Weights of a small audio captioner.
Model: log mel input, encoder norm batchnorm, encoder widths [128, 192, 288], decoder width 192, decoder layers 8, decoder norm layernorm, decoder activation swiglu.
Data: trained on simulated sounds of rotating machines with and without faults, 39062 training examples, 53.7 epochs.
Rows from block 5 of the text decoder, named by matrix and row number. Rows with one number belong to one attention dimension. Each number is 50 + 12 x the weight over its row's rms, rounded and kept within 0 to 99. All counts start at 0. After the name is the row's rms in percent of the matrix's.
# v: attention query, key and value (stacked) (decoder.blocks.5.attn.qkv.weight, 576x192, the v third), inputs 96-191
# proj: attention output (decoder.blocks.5.attn.proj.weight, 192x192, transposed), outputs 96-191
v.73 106:63 64 55 70 48 54 55 50 42 43 34 44 68 35 43 42 69 38 46 42 43 56 44 33 51 48 50 51 42 49 45 62 46 57 20 47 33 41 40 47 47 47 40 38 47 29 76 43 37 40 51 29 40 27 44 69 49 47 49 67 46 62 44 44 43 60 72 39 26 53 62 50 49 48 46 74 57 37 57 54 51 62 58 40 61 55 33 43 64 43 24 64 40 60 37 48
v.74 098:53 42 40 47 50 62 50 45 70 43 46 60 46 38 50 64 56 36 46 51 40 30 40 73 68 38 63 51 52 40 70 60 24 21 54 83 54 60 72 48 56 80 45 28 63 46 24 67 36 56 55 38 44 38 49 58 57 43 55 58 34 31 47 48 64 32 58 68 59 51 38 49 51 53 29 33 46 56 59 48 52 42 42 41 56 53 53 35 31 58 45 53 52 34 67 48
v.75 110:75 54 57 46 50 42 45 34 40 58 72 31 64 55 45 20 60 46 31 44 67 49 40 35 62 56 45 41 38 49 69 54 68 62 30 45 60 34 33 42 34 55 27 57 46 51 68 34 55 37 34 78 42 59 34 39 42 59 47 46 42 62 61 40 62 42 57 40 49 49 44 42 74 38 39 71 48 45 60 54 57 30 59 38 64 60 36 61 56 59 45 51 51 68 75 44
v.76 090:42 50 43 44 58 43 52 59 33 50 43 62 38 56 53 45 24 15 55 66 39 78 56 53 41 67 60 43 52 49 50 29 29 40 44 56 52 49 65 51 47 60 62 42 42 48 63 52 59 64 48 21 66 50 40 43 38 54 52 70 47 48 33 57 15 48 51 48 44 62 52 45 52 63 59 55 48 56 64 33 66 81 72 50 49 52 41 60 46 67 62 46 41 24 42 70
v.77 094:61 33 14 53 55 46 64 75 49 36 42 37 30 53 48 70 45 26 43 39 36 58 49 60 48 57 52 60 51 44 82 37 48 52 35 70 32 33 45 52 42 65 50 27 49 41 61 46 44 60 52 36 46 45 48 48 54 42 52 70 59 38 65 46 46 60 39 71 42 50 60 49 64 62 62 52 42 62 57 68 41 86 34 52 40 61 36 50 53 68 42 40 53 44 40 46
v.78 100:45 46 36 65 69 62 31 43 48 48 34 46 44 52 45 41 67 48 65 50 60 47 54 43 66 45 40 54 76 27 69 34 49 36 50 36 46 66 52 47 61 32 60 34 55 40 55 56 25 42 45 58 40 49 59 34 47 57 36 42 54 66 34 46 58 33 58 45 49 58 59 49 63 71 38 66 70 62 43 58 51 42 44 53 73 30 42 43 69 44 36 54 54 46 39 38
v.79 091:49 52 62 24 57 55 41 28 56 56 74 71 45 54 56 51 32 32 57 67 40 59 42 42 42 56 51 29 50 48 34 51 29 42 65 54 63 62 79 57 53 63 58 57 43 47 38 49 58 55 52 30 65 55 30 36 48 50 67 67 27 37 32 45 40 26 60 45 63 50 47 45 32 47 50 51 50 45 59 22 64 47 62 57 50 46 58 54 43 53 52 56 39 37 67 70
v.80 094:45 41 35 46 67 35 38 62 28 50 36 58 22 51 50 45 32 10 66 69 44 64 56 53 57 59 49 46 66 41 68 40 19 45 48 57 52 61 62 56 55 50 57 32 53 46 47 62 56 69 45 37 50 43 56 35 24 48 41 63 65 52 34 47 22 47 45 56 58 57 49 45 51 71 52 51 49 49 53 28 65 70 51 47 61 44 38 59 46 62 56 50 41 28 49 59
v.81 108:59 54 37 38 32 47 82 68 44 45 55 41 59 51 49 54 52 56 28 34 47 67 59 56 42 59 57 58 43 57 71 44 67 51 34 63 47 14 44 43 38 61 44 49 40 53 70 48 48 44 58 48 60 47 39 50 59 42 74 53 51 35 77 46 39 64 49 54 35 50 65 47 65 42 73 56 45 63 64 82 35 82 51 50 25 62 48 63 53 63 50 43 50 47 47 51
v.82 094:38 52 51 67 51 47 62 54 55 49 34 46 41 50 52 76 33 64 60 51 49 48 45 57 35 48 64 66 53 52 25 56 53 54 50 41 41 56 33 51 52 35 59 55 51 52 60 66 40 59 59 39 43 40 72 80 52 42 44 59 52 48 54 61 48 65 28 57 41 37 45 64 40 56 50 40 43 42 39 62 46 68 37 48 39 49 66 32 43 35 55 48 52 50 19 56
v.83 087:57 55 35 61 45 52 49 59 42 42 46 44 49 41 51 55 79 66 53 32 51 22 66 42 76 41 44 73 49 43 65 51 76 50 47 37 38 60 52 35 50 39 39 45 57 50 34 54 32 46 43 63 47 52 73 66 65 52 52 36 47 46 54 55 76 49 39 52 47 56 46 45 56 59 34 52 50 43 39 64 37 26 29 42 44 51 47 28 60 46 42 48 51 68 49 26
v.84 094:45 63 45 56 44 70 59 45 49 53 32 72 69 48 51 59 46 42 50 61 39 54 52 51 35 48 56 51 50 54 44 49 26 34 41 60 40 53 51 51 52 61 47 27 45 41 62 50 38 39 63 11 39 27 37 71 53 43 50 83 48 51 40 47 48 58 70 43 42 46 64 54 42 52 45 58 56 46 77 60 47 69 45 36 42 49 53 47 43 51 54 64 38 40 32 73
v.85 101:41 38 52 37 46 31 63 70 50 61 63 46 44 59 43 35 18 43 37 52 58 67 48 48 34 61 51 45 44 52 64 36 55 59 51 64 54 30 54 42 45 68 49 49 51 68 60 41 76 68 53 58 59 65 42 28 51 49 44 59 53 42 54 45 37 65 35 56 54 61 56 49 61 37 78 44 33 69 70 52 57 76 57 38 45 51 29 60 34 69 67 33 54 44 61 49
v.86 113:32 41 36 52 55 48 55 60 57 45 21 51 38 44 47 62 39 45 40 56 37 75 52 72 42 53 49 39 72 48 69 37 53 39 42 61 42 34 54 61 64 55 70 26 42 49 61 61 39 50 52 22 55 40 41 27 59 42 59 47 75 55 44 50 29 57 64 60 35 69 61 47 65 52 54 63 64 67 51 68 52 83 55 65 47 55 43 65 44 58 47 44 60 32 38 60
v.87 097:41 50 36 44 45 38 40 53 42 59 55 38 49 58 44 63 37 41 59 57 51 34 45 52 45 45 57 60 36 40 54 57 42 43 54 42 55 72 55 39 45 61 40 57 52 67 57 48 63 63 52 71 36 53 66 62 35 57 28 75 46 51 49 53 52 51 12 54 62 40 40 61 57 60 50 38 30 50 60 53 52 53 35 23 59 48 39 38 43 51 81 52 48 65 64 44
v.88 093:68 59 56 59 50 52 54 38 34 41 26 58 43 49 61 77 44 24 59 60 44 60 49 53 64 55 59 65 61 59 50 44 39 55 40 49 51 53 40 54 38 40 49 44 43 23 48 49 34 46 44 28 41 34 43 75 36 60 56 68 48 44 51 51 40 48 54 64 47 55 40 53 41 65 36 55 35 40 58 40 60 51 50 50 35 58 71 45 64 41 46 66 41 42 32 68
v.89 098:25 54 58 53 66 68 49 32 69 59 40 58 53 46 58 56 36 51 47 56 51 62 38 63 33 41 61 36 77 44 24 70 35 34 49 67 60 55 59 60 66 47 49 41 40 49 57 64 27 37 58 24 53 34 42 46 35 50 60 59 50 57 40 28 33 53 76 54 43 52 47 57 32 49 42 59 68 42 57 48 58 61 68 65 56 52 61 58 27 34 46 63 54 28 26 74
v.90 099:60 50 56 41 41 73 60 28 71 43 58 45 68 48 47 37 61 47 27 47 59 51 43 62 50 48 61 29 40 49 71 79 51 34 36 70 54 24 42 53 44 79 37 57 45 46 66 57 42 32 44 57 49 44 30 40 61 38 69 47 32 45 65 45 52 49 67 35 37 54 48 39 71 26 35 76 55 57 58 53 47 43 63 45 62 66 50 74 46 62 44 60 68 45 63 45
v.91 102:52 50 51 70 55 47 63 66 41 49 67 57 41 41 48 63 36 54 75 40 21 56 56 33 37 59 34 55 60 52 21 32 43 67 69 59 35 66 83 47 58 48 64 46 55 62 41 38 56 61 69 25 71 43 50 52 63 45 61 46 45 31 42 48 53 46 47 53 49 38 60 55 27 49 74 37 53 47 32 43 26 59 49 57 35 46 41 25 50 46 31 27 34 42 45 50
v.92 097:70 53 69 40 43 29 49 58 36 50 61 47 57 58 42 22 54 64 49 43 63 66 69 26 44 57 53 56 33 62 50 37 73 70 47 39 53 30 38 39 42 47 57 49 46 53 58 41 68 50 36 58 55 62 33 51 77 52 53 36 41 48 54 57 70 54 52 36 41 59 52 38 61 28 57 52 44 58 56 59 56 35 61 47 49 49 27 48 59 66 58 49 42 61 56 38
v.93 111:52 64 40 22 39 59 42 26 40 57 52 56 67 67 55 36 77 66 43 52 69 44 59 48 67 48 42 53 46 47 68 43 64 46 48 28 65 40 38 48 40 39 45 69 42 43 60 54 36 25 36 75 58 56 50 48 34 58 59 47 50 66 63 58 50 41 56 38 48 60 55 50 58 52 35 75 65 54 63 62 48 25 48 52 41 51 76 73 65 42 61 63 54 56 44 46
v.94 097:56 59 54 44 36 51 61 39 35 50 56 44 43 65 62 68 57 60 58 48 49 51 53 54 41 56 49 65 36 59 32 42 61 64 47 23 57 40 41 46 33 28 51 77 36 53 51 49 57 42 55 59 69 55 70 68 43 55 66 43 52 46 71 76 37 56 24 47 48 42 47 54 47 53 65 45 39 53 36 58 38 50 43 59 22 58 76 48 67 38 58 46 46 48 26 51
v.95 093:52 61 55 37 43 46 48 53 20 44 49 45 48 67 60 53 34 61 66 58 62 58 55 41 43 60 47 59 43 61 30 29 61 65 62 06 55 56 44 55 46 26 67 73 50 58 61 50 70 61 50 59 67 68 66 53 47 49 47 42 47 60 48 78 27 58 27 41 46 61 57 45 48 54 70 51 39 53 34 45 46 48 60 66 43 42 62 55 63 45 61 48 34 40 29 55
v.96 113:50 49 63 35 53 55 65 46 68 70 53 50 47 49 66 44 43 55 37 48 56 60 54 38 36 69 56 55 54 56 41 54 38 84 48 44 28 28 60 55 48 57 40 52 33 68 74 62 51 69 55 66 42 52 65 61 52 54 52 51 28 60 48 46 53 52 39 16 49 52 67 43 60 53 48 55 66 42 53 69 57 70 39 58 36 44 33 51 43 45 74 55 57 55 46 51
v.97 103:68 56 59 75 51 38 58 70 44 41 48 29 35 31 42 52 29 36 47 62 36 55 41 52 45 25 65 59 42 56 71 39 61 42 72 53 47 57 61 40 43 60 38 24 52 44 58 28 59 54 42 42 40 47 48 48 59 37 40 63 36 36 56 43 40 55 65 58 44 70 42 38 48 39 46 64 42 64 47 50 33 58 48 40 49 59 48 54 47 52 22 65 28 44 54 47
v.98 103:52 35 46 32 37 43 40 57 35 54 58 53 60 59 35 50 50 45 39 41 39 65 58 59 64 50 54 58 57 46 56 47 53 58 31 44 42 43 74 54 55 61 55 56 41 73 48 60 48 46 39 80 36 69 61 50 30 47 38 27 66 54 69 46 45 57 33 49 54 48 60 60 70 50 46 45 43 44 52 58 49 73 46 47 47 47 21 42 45 44 42 41 40 64 66 37
v.99 093:36 63 54 67 45 42 51 69 62 44 54 43 45 42 27 31 54 58 55 44 48 33 60 49 18 36 41 42 40 53 39 53 37 37 67 63 77 59 36 36 43 52 45 47 44 40 38 34 62 64 55 35 56 59 25 38 82 52 52 63 53 25 50 42 51 58 64 57 47 34 62 52 36 46 59 58 30 53 44 56 33 38 61 40 65 55 63 54 58 41 43 48 45 49 43 62
v.100 097:83 59 68 58 55 53 54 19 54 63 58 52 51 58 61 69 51 58 32 67 56 46 35 52 43 47 53 50 60 59 39 44 73 72 42 38 36 35 17 58 45 28 43 33 37 46 58 35 42 56 51 57 47 44 77 67 52 65 65 49 35 54 51 46 57 56 57 40 43 64 46 38 52 44 26 60 73 57 34 75 45 35 42 65 46 62 59 66 53 54 63 56 39 48 37 56
v.101 102:61 34 48 25 34 54 50 55 45 45 40 38 52 77 53 57 56 31 66 37 66 55 61 46 59 63 56 64 72 52 58 45 51 50 51 59 31 41 77 36 60 67 71 35 35 73 74 65 32 45 47 74 32 52 55 35 57 37 52 33 62 62 68 53 36 49 50 42 64 58 53 49 78 50 52 54 48 62 32 62 59 71 47 43 41 36 35 53 44 65 40 47 39 51 48 50
v.102 105:48 56 49 64 51 52 62 49 48 46 71 44 50 33 29 70 36 56 61 36 40 42 52 57 22 51 43 61 49 46 45 32 44 48 77 51 49 69 60 31 54 41 56 49 71 59 50 34 53 42 61 79 59 55 62 44 51 56 47 38 52 48 43 51 37 48 46 71 40 37 49 42 40 58 79 46 44 60 37 38 34 38 58 33 25 48 57 52 53 47 11 35 43 50 56 35
v.103 104:79 52 59 46 52 36 48 45 29 42 67 33 62 56 09 57 52 30 38 46 31 64 62 40 42 32 60 56 57 41 52 37 57 61 49 39 55 53 58 48 45 48 73 45 18 64 52 45 44 63 45 54 34 72 48 52 54 62 49 46 55 37 64 39 47 74 41 74 54 39 44 43 64 58 52 62 40 51 38 69 35 62 53 41 52 53 36 51 38 52 24 48 21 60 53 47
v.104 097:28 39 39 27 55 62 46 54 68 54 46 44 44 58 45 62 55 45 57 20 50 53 65 48 44 54 56 41 69 52 40 59 46 46 63 68 49 42 83 41 41 82 69 62 36 71 56 74 51 54 53 68 45 56 39 48 55 31 44 42 59 39 66 59 36 52 53 30 69 29 69 58 39 42 65 47 47 46 41 30 39 66 58 49 40 29 52 41 51 40 43 43 53 50 48 48
v.105 113:37 57 56 40 53 47 38 54 52 55 52 51 53 41 77 28 38 41 35 71 48 69 38 39 62 46 66 39 43 51 53 59 48 46 36 54 59 37 53 66 43 60 33 65 48 46 44 48 66 47 43 34 37 39 50 70 41 42 44 53 33 41 46 36 72 46 52 29 52 63 53 42 58 36 30 42 54 44 65 45 61 45 49 73 56 65 31 39 53 46 77 64 63 63 52 57
v.106 107:69 52 58 54 58 54 33 36 58 65 52 53 42 48 50 71 52 65 35 68 47 44 54 65 45 41 62 36 36 56 37 58 54 23 36 69 54 51 34 65 46 51 37 33 36 30 32 23 64 35 56 55 47 58 62 71 41 45 49 67 44 49 55 40 52 48 64 37 52 41 39 53 42 37 23 59 55 46 47 44 40 40 48 46 61 70 56 49 52 48 52 45 33 47 56 53
v.107 100:70 56 63 61 69 51 68 33 42 55 74 43 51 25 40 69 43 57 43 63 29 45 37 42 28 40 46 44 41 55 35 40 62 65 66 54 58 57 40 48 34 30 41 41 52 33 62 25 58 55 71 48 70 49 61 57 58 74 69 61 19 41 45 39 57 57 81 54 47 43 36 31 30 43 60 53 66 50 38 47 32 40 48 56 50 60 71 63 43 54 38 44 47 48 41 64
v.108 107:54 48 45 57 42 35 61 72 44 39 69 38 49 27 28 48 38 42 53 42 28 55 54 56 37 42 59 69 31 51 62 35 49 53 75 48 56 64 69 37 49 59 42 51 68 56 58 32 66 60 50 59 57 57 46 31 59 43 28 46 56 41 67 50 40 49 47 64 58 44 51 44 47 39 75 47 36 59 41 40 34 61 55 34 46 54 42 50 53 48 11 53 51 54 63 41
proj.73 108:26 63 53 57 51 36 48 31 51 51 52 62 59 46 61 44 43 42 55 57 24 54 60 45 63 46 45 45 73 69 53 45 45 58 62 49 35 46 54 48 63 48 62 39 65 60 37 49 48 60 59 45 53 73 61 57 64 54 56 44 55 17 71 34 52 34 37 45 66 53 46 31 61 41 65 45 57 36 57 54 59 25 38 55 35 57 68 55 53 30 62 49 39 64 63 46
proj.74 104:55 38 58 52 42 19 66 63 46 47 63 32 59 53 71 39 43 55 54 55 46 53 58 52 52 41 36 52 46 34 32 65 51 56 46 45 64 45 41 46 43 46 53 78 44 60 59 45 55 25 40 56 69 42 54 55 36 47 59 40 46 61 56 54 67 79 30 63 67 53 42 55 45 47 51 49 42 66 26 45 33 55 57 58 58 30 34 52 58 56 54 48 43 54 45 23
proj.75 113:51 37 39 59 74 66 71 55 67 40 50 50 55 32 43 70 47 54 42 70 41 47 52 46 52 58 72 61 68 69 35 30 40 37 64 48 30 62 72 45 68 32 50 24 65 46 69 50 45 62 53 33 38 49 79 54 61 40 50 61 66 33 54 20 44 56 72 27 50 61 53 40 47 52 62 49 57 36 59 74 64 60 56 45 51 51 44 43 44 34 50 34 41 53 41 63
proj.76 083:49 59 44 47 36 59 65 29 72 46 58 52 47 56 52 56 67 79 54 53 58 30 31 65 57 52 37 50 26 48 42 54 45 48 67 53 43 38 36 51 41 51 38 61 54 37 26 57 54 69 37 48 47 48 35 56 35 63 62 53 58 37 63 49 46 34 28 47 52 47 48 62 33 47 41 32 48 60 41 38 49 44 53 55 49 47 55 52 71 43 72 50 66 65 64 33
proj.77 096:47 48 57 46 59 50 39 34 30 63 38 56 79 40 53 54 47 45 66 45 52 52 61 48 39 45 40 25 49 20 38 74 33 30 60 40 42 50 43 64 52 53 59 47 21 54 45 44 64 17 56 62 47 44 36 54 42 40 43 49 49 51 31 57 76 36 27 48 62 28 53 47 53 57 48 55 48 75 60 47 42 33 48 75 54 27 55 41 50 53 55 55 38 75 53 29
proj.78 102:42 45 45 62 52 53 62 53 49 48 60 60 61 44 48 54 38 37 66 61 39 54 64 52 50 63 69 37 39 28 42 67 66 50 48 38 48 45 49 69 22 71 45 40 44 41 62 66 58 57 65 55 46 59 32 42 51 55 46 67 56 33 56 69 51 61 33 60 45 44 46 50 56 46 39 58 32 60 51 57 57 39 44 36 36 38 46 42 27 40 68 37 50 59 54 59
proj.79 088:55 45 57 53 46 41 74 70 67 24 59 23 25 47 60 42 50 77 46 58 53 32 40 75 52 45 50 74 28 51 39 43 45 57 58 46 53 50 46 41 46 44 38 54 68 44 46 54 49 73 28 38 49 47 42 49 27 63 62 50 57 55 56 54 35 74 49 51 47 69 57 65 54 46 48 38 59 48 28 52 55 57 66 46 53 47 41 52 62 40 64 56 48 36 54 34
proj.80 094:46 51 44 54 33 73 66 35 62 56 64 44 55 54 60 60 49 68 65 46 71 36 43 52 51 58 52 46 31 50 30 70 60 54 58 49 74 33 29 58 37 54 42 53 30 39 43 52 63 57 45 53 49 26 29 62 45 64 54 54 56 28 67 48 55 65 26 51 41 50 59 69 54 41 32 27 40 63 42 54 55 57 49 57 43 52 53 48 47 30 74 50 50 47 57 32
proj.81 111:52 51 61 46 72 57 30 24 32 69 28 54 61 45 43 56 62 41 56 53 45 52 51 51 43 50 41 35 56 26 54 50 32 36 75 51 23 58 58 49 58 50 66 44 52 49 47 37 47 24 34 49 38 68 62 46 36 41 37 40 45 54 18 40 64 19 47 24 61 35 44 35 44 51 64 54 51 55 77 36 46 25 52 62 47 44 48 43 56 66 40 51 46 79 54 42
proj.82 092:43 48 45 38 25 57 26 47 36 42 40 74 56 59 45 40 53 37 42 28 29 71 53 60 40 60 30 40 59 45 78 43 40 54 47 42 62 46 47 50 51 60 51 52 32 67 45 52 56 35 50 61 55 70 25 31 59 54 43 25 52 53 45 65 63 36 56 54 54 43 64 46 58 61 41 70 52 74 49 43 32 53 44 60 65 60 48 53 51 54 31 50 49 47 35 53
proj.83 082:54 41 65 57 51 36 38 51 42 66 47 50 59 50 51 36 23 22 56 52 58 71 72 18 39 51 69 44 66 40 35 74 53 41 37 43 80 37 64 58 49 44 39 58 35 54 85 53 51 21 56 52 62 30 51 42 61 44 40 67 57 51 40 48 62 68 47 58 46 45 45 37 57 46 41 54 44 34 56 58 43 50 38 50 40 56 48 55 32 43 46 45 50 59 53 59
proj.84 094:41 56 59 52 49 34 55 44 46 48 49 46 58 68 66 36 62 65 46 36 30 42 57 50 59 44 27 54 51 54 58 46 29 72 56 56 32 46 42 45 52 46 79 64 71 59 23 40 47 69 51 57 70 88 58 45 40 50 73 36 36 52 73 41 46 26 41 53 68 56 54 47 62 46 77 33 51 59 44 37 40 30 52 63 40 35 47 57 67 41 41 48 48 55 65 31
proj.85 103:76 62 44 31 56 73 56 30 46 53 30 42 50 49 36 73 64 50 40 49 67 34 40 68 46 50 48 57 39 38 61 34 42 33 64 56 29 59 43 46 49 46 44 43 52 28 35 39 46 34 46 54 51 47 49 61 29 49 57 43 54 57 35 46 51 28 65 34 40 24 48 41 25 59 54 45 39 75 44 48 46 46 59 58 70 61 59 45 59 67 47 43 56 49 49 51
proj.86 119:39 74 53 36 54 42 42 25 43 54 55 57 46 49 57 59 72 56 71 45 62 41 45 54 51 48 39 47 31 43 54 53 61 67 57 49 42 53 30 56 40 78 63 59 47 48 20 48 58 44 66 68 36 51 47 61 48 48 39 47 29 46 35 57 67 31 08 51 68 25 44 36 44 57 52 49 32 57 72 26 51 25 57 64 54 32 51 43 57 56 58 48 53 81 65 35
proj.87 099:76 28 53 54 42 61 56 55 42 51 54 51 67 64 34 37 45 52 36 38 35 60 50 57 42 56 56 31 42 44 68 64 41 40 34 46 71 49 47 61 44 46 45 39 49 31 59 43 57 44 53 48 56 54 27 36 50 53 64 39 48 49 56 51 55 57 80 50 24 50 64 61 50 44 45 45 41 72 33 72 44 70 56 53 51 69 47 43 36 41 30 40 52 30 40 60
proj.88 090:21 53 50 48 31 57 41 64 64 43 66 70 60 58 59 37 51 64 49 41 37 46 58 41 55 50 41 42 53 59 35 59 45 65 57 49 66 43 55 48 54 46 54 59 42 78 42 64 60 72 37 53 52 54 44 52 80 55 60 44 49 47 67 36 45 44 31 42 56 78 64 60 74 47 38 35 77 57 46 50 46 47 45 63 40 47 44 60 41 37 56 47 44 54 46 34
proj.89 098:28 49 48 25 32 36 59 54 58 25 58 44 35 37 57 45 65 57 54 50 30 45 30 73 50 51 40 61 47 42 76 26 67 69 58 38 26 56 45 37 45 65 58 42 71 52 29 73 34 66 32 58 44 79 53 54 34 71 52 25 49 43 62 53 63 47 38 50 54 64 57 41 71 58 59 60 41 79 49 26 38 38 55 56 61 47 31 43 57 40 55 47 44 52 40 37
proj.90 097:46 52 47 69 73 33 65 52 39 53 45 38 49 39 45 53 61 63 46 75 32 43 47 56 46 44 38 59 44 58 33 30 47 60 66 44 24 67 58 45 62 44 51 43 64 49 42 45 41 57 43 29 38 61 73 57 50 40 44 39 41 33 45 26 64 56 44 36 71 55 37 40 38 55 72 50 48 38 65 45 52 40 55 46 58 42 35 45 62 59 48 43 36 71 61 49
proj.91 099:57 54 46 36 42 39 31 36 59 60 35 44 34 47 64 39 40 25 55 49 69 58 50 53 52 50 54 50 63 38 57 67 47 43 59 50 46 29 42 49 58 56 37 54 35 44 48 47 49 29 23 61 73 36 48 49 19 60 56 53 53 56 42 68 40 43 47 59 48 36 46 42 55 39 46 57 50 31 43 32 52 28 38 41 33 53 70 61 55 62 59 72 51 36 50 41
proj.92 097:53 69 47 58 70 57 48 40 62 52 34 47 38 50 50 62 48 55 51 58 67 39 42 40 45 55 46 61 72 60 39 46 31 37 59 64 37 50 61 48 60 43 31 51 59 44 40 39 45 61 70 45 46 43 74 52 69 34 57 71 47 55 32 44 37 35 60 54 48 40 29 40 19 48 61 57 46 31 52 53 61 44 40 40 58 61 70 64 63 62 46 41 73 62 78 70
proj.93 122:49 40 71 67 69 75 62 64 40 47 50 42 59 60 25 37 54 66 51 55 35 47 57 40 43 48 73 48 38 49 37 50 46 56 50 50 48 62 63 51 42 56 66 26 68 50 64 59 50 71 44 34 20 70 59 40 58 49 36 61 55 47 40 48 41 43 67 30 32 67 50 61 62 43 57 43 53 47 74 60 53 46 51 38 49 50 28 41 23 40 43 38 56 65 68 68
proj.94 096:54 47 61 51 50 77 24 55 39 54 46 56 60 65 25 34 57 54 31 44 38 64 64 39 33 49 52 43 53 41 49 65 39 39 54 47 47 49 63 58 58 52 43 33 44 59 67 63 53 61 29 31 27 54 29 32 61 55 30 61 61 59 31 55 38 38 67 30 41 67 69 71 60 55 27 59 70 40 74 47 45 59 38 39 46 50 44 55 45 62 43 52 62 56 49 67
proj.95 093:59 56 38 58 45 78 35 50 57 55 49 55 36 64 32 51 64 49 36 46 55 53 50 48 43 54 59 46 49 59 58 50 55 38 49 52 60 48 55 59 40 57 28 41 51 43 42 47 61 69 50 38 29 40 32 42 68 55 41 65 63 45 46 56 36 35 55 45 40 51 60 66 35 52 29 54 58 36 52 50 53 59 47 25 48 74 63 60 54 66 52 43 72 51 56 75
proj.96 118:76 48 52 68 62 39 32 24 35 56 37 48 44 50 52 55 56 46 27 72 53 44 36 52 49 51 45 43 57 50 61 35 62 40 60 49 00 52 52 53 57 51 52 31 54 28 47 26 60 27 57 46 49 58 51 38 38 52 59 53 41 64 26 51 39 28 66 38 44 56 52 54 40 50 55 54 52 36 53 51 48 52 46 34 40 37 56 35 50 56 39 67 46 57 34 54
proj.97 107:24 67 20 26 62 44 38 25 59 62 47 64 62 28 55 73 68 54 55 44 31 46 34 54 47 53 48 54 49 28 69 55 41 49 52 40 54 59 52 46 56 44 42 58 52 56 43 42 52 39 46 55 65 59 52 69 43 52 29 20 53 42 61 45 62 31 46 65 66 43 41 40 26 49 36 52 48 52 60 31 51 56 44 67 56 61 51 57 66 57 37 49 67 48 57 24
proj.98 099:69 40 55 61 57 47 46 42 42 66 44 53 23 50 49 53 43 55 43 54 89 42 33 61 42 48 54 48 36 60 51 58 56 28 54 60 58 68 48 40 37 74 60 46 70 17 55 33 48 48 60 39 50 49 51 49 52 70 59 37 35 48 48 62 51 45 75 68 38 41 58 43 47 48 62 72 34 29 49 56 38 38 47 43 32 51 65 42 41 48 58 39 66 23 56 50
proj.99 094:23 64 43 15 45 53 39 52 48 52 33 55 75 47 58 50 51 43 69 34 38 55 58 33 69 46 59 56 55 48 64 51 46 63 28 41 65 45 65 41 46 40 71 66 37 75 49 62 42 48 37 67 67 64 46 59 46 47 26 37 59 49 59 35 56 42 43 43 55 48 46 59 40 49 43 37 40 63 63 29 75 72 48 67 62 49 44 55 32 56 48 70 34 60 44 40
proj.100 096:30 76 53 64 56 47 43 37 43 50 57 60 42 34 54 44 76 40 35 44 33 53 39 33 38 48 42 42 37 65 63 39 29 42 65 60 35 77 50 59 68 47 33 58 61 62 65 42 48 52 56 36 68 42 67 45 60 23 44 67 43 64 39 39 31 43 55 36 54 59 58 46 42 54 51 47 74 20 44 44 58 71 59 43 68 40 42 60 61 55 30 66 58 58 52 76
proj.101 098:39 57 63 56 55 60 46 38 59 58 58 52 25 47 42 56 56 77 37 67 52 24 31 49 42 36 64 45 30 50 55 70 43 31 69 53 48 60 33 60 41 65 55 62 63 23 41 33 54 43 57 47 44 70 55 61 47 45 44 57 33 43 47 50 58 43 61 51 44 46 37 47 52 46 66 42 37 43 72 48 40 21 48 58 55 50 56 50 72 47 48 72 43 42 73 41
proj.102 106:41 63 56 33 42 68 30 65 52 62 42 47 51 50 39 33 47 38 42 29 40 53 46 32 49 50 55 29 30 48 62 67 58 58 49 23 65 36 46 61 40 70 48 53 60 46 54 60 62 45 44 67 51 55 23 58 60 53 20 45 50 55 75 37 56 51 72 35 57 49 64 40 50 50 19 56 39 64 71 35 53 56 43 71 56 63 52 52 60 38 50 56 41 45 50 59
proj.103 104:31 69 41 54 51 47 25 31 35 70 33 60 33 28 59 60 50 46 58 43 56 44 63 55 43 48 52 43 33 48 49 46 39 29 44 46 64 60 48 37 46 56 52 59 56 41 57 31 43 44 46 63 73 66 46 57 46 61 42 34 63 59 60 65 44 37 46 53 58 46 58 32 39 58 42 61 20 31 67 37 57 54 58 46 46 55 72 57 56 31 66 54 56 37 60 44
proj.104 096:58 34 64 49 40 56 42 57 55 64 41 54 36 47 43 45 36 59 56 77 60 41 37 50 70 45 63 53 47 46 59 56 64 40 71 42 51 54 49 54 44 67 75 42 51 30 40 47 44 47 35 39 48 57 43 54 50 68 48 24 38 39 56 52 55 48 54 59 46 68 35 45 55 43 63 48 41 51 80 52 58 33 42 44 43 66 55 45 47 59 46 65 35 28 62 24
proj.105 121:77 35 33 56 59 45 63 58 54 42 52 42 53 47 52 71 51 55 49 63 64 51 48 70 51 50 48 66 71 45 51 33 61 46 47 57 29 56 65 46 55 27 40 27 34 50 55 53 40 48 56 44 46 22 69 52 41 55 79 47 62 56 40 56 24 42 39 67 46 52 39 58 44 52 61 54 67 45 24 74 46 66 47 31 29 37 42 47 46 70 52 30 51 44 28 46
proj.106 110:21 59 57 38 47 45 51 49 56 44 52 70 50 35 55 43 55 73 62 43 47 56 41 47 49 51 51 75 41 51 78 22 38 54 54 57 65 58 54 35 63 44 54 43 73 63 63 60 23 58 38 35 69 41 63 51 40 62 53 24 46 45 70 42 49 45 65 70 48 55 49 59 49 51 53 54 73 45 63 46 43 61 52 52 58 41 49 56 59 57 35 43 51 35 57 39
proj.107 099:15 62 32 50 52 43 31 47 47 47 31 61 49 36 56 48 71 31 61 32 29 68 67 37 61 50 39 38 42 51 68 48 41 55 59 41 46 50 43 43 59 37 42 57 51 75 48 53 51 46 35 64 63 39 43 50 56 38 38 31 72 56 71 36 51 60 37 29 61 53 65 50 47 46 32 48 66 45 67 34 67 66 56 49 54 43 45 49 72 34 49 68 34 43 31 39
proj.108 109:33 62 32 26 49 52 31 38 55 62 55 59 57 45 49 63 51 49 58 48 65 54 36 55 49 49 48 48 45 37 58 82 62 45 50 35 63 50 43 40 44 68 50 55 46 37 29 57 60 35 40 58 47 53 35 69 54 52 25 24 56 38 56 29 70 50 52 70 51 38 48 48 36 46 29 60 44 55 72 34 52 50 44 71 55 53 50 49 61 46 55 51 48 36 49 25